{"encoder_arch": "conformer", "model": "encoder-decoder audio transcriber", "train_examples": 39062, "n_mels": 40, "encoder_activation": "swiglu", "encoder_mlp_ratio": 2.67, "decoder_head_dim": 32, "decoder_connector": "linear", "residual_init": "none", "lr": 0.0011, "beta1": 0.9, "batch_size": 192, "decay_fraction": 0.2}
Rows from block 9 of the audio encoder of a small encoder-decoder audio transcriber, named by matrix and row number. Rows with one number within an expert belong to one neuron, the router's apart. Each number is 500 + 40 x the weight over its row's rms, rounded and kept within 0 to 999. All counts start at 0. Numbers have three digits each.
Before each expert's rows are labels from the 100 clips, of 14976, where the router gives the expert most weight on average: "top examples" is what is common among them. Only what is clearly more common there than usual is listed. The data: babble in 24 made-up languages, each with its own sounds, syllables and stress or tones, from a formant synthesiser.
# router: slot weights (encoder.blocks.9.mlp.router.weight, 8x128), inputs 0-63
# gate: expert gate (encoder.blocks.9.mlp.gate, 8x128x128), inputs 0-63
# up: expert up (encoder.blocks.9.mlp.up, 8x128x128), inputs 0-63
# down: expert down (encoder.blocks.9.mlp.down, 8x128x128, transposed), outputs 0-63

# expert 6
top examples: /æ/; /ts/; /a/; /aʊ/
router.6:488500532519602495535546496492485413392507513480511533449491443503472555508547493501538511460486552492488426468416446450476604507534577469480527504578496508478391522494483460529519463472466521
gate.0:461467483485449513416547490485531427500486534497447475525509503497496498446457473456499504516593510507526486468525462471455470475541490474546536503501525491513523538544488511517480497440492512
up.0:506478496406397514498458463419555419556510463544531524477441497456477465503493433572523465525513545516513511579456497536466567488482503496559531499481526482479478521508539488529485557492521498
down.0:561527513559451483445485421471503494534484534512502529512487473528505472423470515503521479396487503460495486484490425538494464440538498472467452544541528576581491438526480509486519587502503389
gate.1:457501537506502503465449472493515479558522567478424468480462507487545467537445501433512528582523564499491544479453483466438437480526454464532460427528563513409497511471514552516503488458490497
up.1:492555483527504490491481568477479451473531497520522444537489482510562484485522532577497525536572504514531475487461509554428430492522510474541504466543465527431493405578601517470492439537542524
down.1:429465522555515523519527514454571455475490561470512495506541509453483473560621474574535451488576443429556493449467453493544517510556514459492450441501497513498517587492504421543500500470521459
gate.2:509463492521552524475491448478538502507532550537448445484468537475497479465480516525536530532476453517516582487451488460470504611479487529479479491559444488480436546538474514515511506535485487
up.2:513505487431424532512426585541539379524408455513488466468490493510510582413493472510510535550583530502552512441586519480478541499572503562492519467514537510530453502462490520523499515529472482
down.2:496515467502472482484492534503535460471545530517488480558442510514491488497575571478429469429464564520474486454504544418441567449533550469441493484486550507548448425511512518486469478463501504

# expert 5
top examples: /b/; /p/; /ɛ̃/; /x/
router.5:513457463499551452524529532541492456419482509537550531434503561472518574476507535457530509415484511490518484463426484462470539516545537512473505493535522508520439524512542490517453474465480490
gate.0:510503428461386498467583446495509550465517491577514499526549551436573503443525507527523419603552516485395474513469504545492521514483515536490477583499497521520477452490483496508465471545537536
up.0:578553505488442509481536506526503420588466522556504522532507479533493522521551530497476521498505483483518477440541625460501482458452582539524490513474477459485455516455494521503502349473517507
down.0:531558540438482503515483501534427482511529517554575510540449563539499489498502421533476491530539498522476450515525473404475502568454534496489511425510491522486467525481479473426469492457515525
gate.1:490527435462503423550590507537444518482506469566485518513521525514504491515512435498429526467480461489481442564482463420477519577523551421500481588505450504510507457438553485522566521471483488
up.1:497527437469490453523544474500483518500456576545468592492477498505509472503419563529495404537549443455508431557428511466468459496470437513534495458519458545500495533578549472500501472444500544
down.1:445452481490446404543559610514464505533492514500513519520535462501446511487557453544528518483579479422526492489538497493413457467454492464554513420504544552513427525530465529482493453541509500
gate.2:477473514484540437491420489494489501504491508540381481453471528501507459465437445546521608455571432561505535501457514485460465516478472455527521500449436495526479599441492505539433557534501481
up.2:522529527535477492486559579493422534529538472496545506481427521507517484563507489480472476440488486471542583512474418478536500480574506517533497473544495501480477467522523509471466537489547552
down.2:513472453525465493533484511503476488481466606467535557506504515476526523498531443398493505509503534563484477560469408481497399455495494579503511499466526456528518466417519555481536494484445499

# expert 1
top examples: reverberation; prosody: tones; /ʊ/; /w/
router.1:469553521430480487585520497476495480423533464539545515475554442574462510506550442451466458481474579450513447471455475540492555461537532485441567505475458499561473520463512547499495449467503437
gate.0:467503454476486523444569473517495479581510545512474512412535494556467509503506461528511511521537383518409438492566495495473466500514431509537508604523454502467531484498449478516492551496501525
up.0:489453535499484598494485530471495426453489522532536445499543501484473490544533416484419508454602472485522518462513505449523433492507549462504443468508448443505514445409494556457495460510527501
down.0:449453512469506533562481540466476576395494467475597466512512536481566551528480502506567520572508480453468522487561447426484396519482508516471461566525427548550512501524497508499515558519494571
gate.1:514536532468500500453490486460583508515479482479501578512493512637483501532490484544527504484462489532505499449407463519526514475550530525556466437525510476430406521484495481490515475502433520
up.1:497502360547566528441538516526515476512535446499531439486490526503481477523502529525534439512533501458421570584479490527517462528507467479470543523465497441484541507584522472488454557485438505
down.1:474503500522485472471495534578471544522489450501509524552491508442519542571490537518439499550433522541509526483509523504495452488583499450542450545508556479442527509506450505499412464493495505
gate.2:514503410514507524442556494447570558608479490473478460430500481487487534474512502599504477512498461475504500482500492503601424442483482461532528511491488479486561456507390496465448555589521500
up.2:529536551501483512485482509485536536516518534507484547547500542421434528513525509520564479515500472499427487461478563495577426520463535508510521460493514525501566420527555492524513550523514531
down.2:558520496511518510549391492524531547511499553546528591517553538435466530489527479474493599452503442551490485571499515411577439497486510521536476502546491506474513556459414538453445466550514501

# expert 2
top examples: /æ/; /ts/; /aʊ/; /a/
router.2:512496496531590503544555494455511480476536475535492551441549488522444575497566479513491468488453510485508463507484464450497631497494550497504492525571485486444423552522529516507542437461471482
gate.0:504529442445638470452525457437537488538573489512439498510465565485491547496463529512499475423537416518532537526581503509490487507438472418551544535541491491431484446568468474492550520503458503
up.0:496481405492575471446498458491468555515560475504463486472480526478536452552541534540539464493519430541438583528555479483447409489496461445480497544482451483467507483565483492494480564453455507
down.0:543474531491534533516509455508483595557554504454470471461582496452472528580507490493505522601488468520558549494483500462470484557481441504585502480526483483444527633514535493506464471532476538
gate.1:458483469479570497534477452507503469574533498472428488531507605505587588504520527546485505428446493504511561484473507480492511536452511458546515563543441505453462536572487498521467512548488487
up.1:503517385493588510518540472500507451460496485457490538437474596498485477516472560534569464507486483532494581508593495505434442495458438389491515575460481533477492455595566491473493528431522512
down.1:514457542495576487457528484446514545511495570457502495438532531475456543546488469507434514538529541549521470480480526465432508499481455450559491414581470482448475587519464500548478473551481499
gate.2:490481533523500511500486504584465475478546484476476520490536547461493588488554540457485572472576508525507503572483469502517514539509504438489555478453520557566447513513521502479478522511499515
up.2:558498568468477494527529496493441580462508502461484495426497546476543493482548576419534463468488501531463553476486435494542526514504519518502503484502424558525455436514560507512504502551419488
down.2:512501519501530496438569522442486519495507423516563511481548496498462419582450518492480527457553509520560495489462557452500421521508458454551552565501507490440489465487465539412473414540473446

# expert 4
top examples: /ɛ̃/; /æ/; /b/; /x/
router.4:524463503488518472497511506494494426370518490498510515399536513507513556498559493481489545458457504484514459517466472522496618500518543486513547534509485520534360575522483517517496484476423464
gate.0:508514574487481556500535462493536454417517557530521568416498532441512472563474513508477513493535487519513485484481404581446427485482439512525454544401485619541523535486518511449550464495488487
up.0:486474519482458574510526557454528483574484493503423495480493536468535517508523552530460523487505453504540522464419514465543466469434492489518555451525508454508493486512543467501431497586491473
down.0:517526550506492539468588602442439471448468527474543461524484486465480485553431491456563488595512562515522553464538539509515483471466478439500513429494482468445516471502430460531420491463431495
gate.1:488522509505497556507536547457464570450484482522498471466545542442510494486527534487503473503500482495533474531488438424517605492435477557529446442509482478576505550430507473573552429467465517
up.1:470514504495481531513509445481535488517469507509523446532537406491573537423539492493487481530475559520579404523476422463473506490512610570539503505467480518420479488476535477530492374521533558
down.1:491542543521532480560471475491492514556469540472451508547482467478475548549497603430510486444471525526467530451447535495525502439457544467481521473486517576537507564522390433530594524532507557
gate.2:494477502480541431463510511517494499435501462542424482513551482500506527528494475475501502519519521446533551522451482467417616494553511500511450552582505555545429550441493520517516459518432476
up.2:558496468540521462552537416474482483522480501473544566460491455523479479564470527485495488501460503531415526491461520528522435430466507455507541448416554516541613474567543494515445531463522511
down.2:482534491487529489457473500579496450616480471452512541455438502546538468447494490508434509538501503475481467468528448545505408503536526519535445525507500507500532477484566501415519517500535524

# expert 0
top examples: /t˭/; /ɑ/; /u/
router.0:477532422480566458495510473453492452488540483520542525463472540488469478533524482457498509455492517479439523502439450557526452441521484479474535573467454547529516501542558551444533479479526451
gate.0:528467556544526484488467557425454539529458593412437451566469523485453483521416544507534546475507475508560545519491515480478486554426471481543464521521518442500520491534466453547506518522500565
up.0:503484441515477517519502459534551437609482550499523453524513574550525519535458452519545491532549526472491584513446531531480412530515465496482524477483480508459515539519526486500430478595536516
down.0:489449384507481474447512486509509419565507564484527426478479537502508479556499570488545459476548481518547556501508511453480435494492496497485503429507522477420412474533500489557462552588497483
gate.1:500485492540519501522515439462470532412526520521505451502476511483556480462523527484557504516483486513481518473475486481471466535474491521472512516501446502495457494526487505524509482387416531
up.1:528544491464506480546500488444510472502533475530498489580507530588451480488490555516507531443501513488506631457559533502502537486513499513484493492460505510462523450550495521533530539534513516
down.1:526503556488563516435439496437458532519557485470445428557475564476427490479548409512537486480547515484565508468516431484477504548473541533547500368509480464504471524459491484552512560467487550
gate.2:525492450514547483456506464488530433566503546479494449462482609522509489487455552497556516470509500498472624507512560479491382525489515442498502492497483537489482517610513517465488514598498508
up.2:559431513546526537500474449470523532524503545439416477522435477458527509497453553535515505525476433523531576532515547473450500547453468459529452465524509479407451542465444468522460496570481545
down.2:497467432495484489439516443501496507566471508528514415487516481531506505528481466509510470478517450492588501540524519465445473524506498550515481490575533509391393512501491482518461454576528537

# expert 3
top examples: prosody: stress on last syllables; /k/; /k˭/; /u/
router.3:504538499491540498585536529437472477450529495503516518458502484529472486553518491481519468501467517511530466496435426566498518462492576489469557557482505468525403550519516526518566459470477451
gate.0:496550572491474513533498618551450491526390464507546437509509504522506487464477518505468475567534530470534481444485512484566546505543456601534485464479526459519501552428515505478562486495469508
up.0:491468444494533461474467458525548499505614499479419526523493542512409563503554489505551533403495473510480567540478523557387457490424544443528487551490509516472483430541485498503501594514520512
down.0:486535470521475484491503541559509402508509521515536445572514494494548476481536565445480475455533580442417492476545543545571550501534479513424437525441558495543553413461477518551533504442581448
gate.1:490504549404446420487493460539538450591504512503528483505495537474594564470502402473450504504509448494511524482484491468517510473514541495581485530450499514560507540477495436518582493526494490
up.1:494503500460440534497482465520485533492535524501431479507505507465516619630472532510488498501502465567611449569543565515493444581512432475493501491508462494497537482501535467538524461447493559
down.1:530533514445525451520476508518496541493509445491485483464446500489554504528524506510446454475452546532542518476450446562452516537497516523513514456592522550567513529441606471595529439485507565
gate.2:556507523500540456516541562485528462459539514517498535499483497473472513501555453505532587431532489521434497540414524535532493472493490456489494488603483572453544409462435494564459504510457503
up.2:487464517476527481475449524496492460559512476497457439493539550493584549520513461481493493497596519491471480492535457449551480518497534523426486554527513486487537429473596453527455550430483535
down.2:490497501451529489480518509468469503574540424546514502562541481606465507438477531424460463475472565449471472439550448483523433515515563494549489532458441484466472410485581535420472466464463549

# expert 7
top examples: /ɛ̃/; /b/; /x/; /ǃ/
router.7:519456508538533487594537532500466450407477503519492554451539573501478575482540483471501514419476489503502497467445473457515557518528542505459524477516536507526396547467543495547509470449480538
gate.0:495530561485457552448538510561520463509485539462462519572541493522470521533494536541474431492439456425420529545411533466539537502449451497500529407561557506537432491507469551471489454533520530
up.0:559476527519508492567448492461504482452546545546431546450538508489532595518572465499491471534448448501476492522538537502474501470463554428494484456498548493537453561504555480578542474446478507
down.0:461506518514483541552514434535497490463539442476516484528529481457564539457485486577472494509537458567544479472425593522447514459484514536548526509539541564481485527495532470465510501518385494
gate.1:436488499486571511484485516535472478493544506463502567435455541502530470498533499534514471355536528511458502475450473440414472509497495497519436490506525529537481477474490470478584536459472492
up.1:488543482514446572540519524492469490468451512527461530482445422470450523532461496425546532586520488517547462488506547490508542552525546504524491484582478504499449526421503478548465463583465486
down.1:496472497538456515499391499538469476458524513571485501496402490524516468519503491558475556381491504496561481475476450480561481516497562457444509547538474493484412478471461471552498461446517426
gate.2:549485499475515443431551457473504530430532483461500505523493454475482485490486446500445530447527469487526417430550446479491411497481507472432510515556457446478423507522524434444466572485496529
up.2:532494477469554553534555520479533482470538463475486461542543461429489512470478530556547464514494494429575449503540465513593511556550507543470443409556472511500481542529525511484515489536536491
down.2:515516563481537524569572535524500466545503555453488503494517553449472490622529527451458505537477572489569457429481546521435482544478555486478463448473547507529486560514485494576529503518516530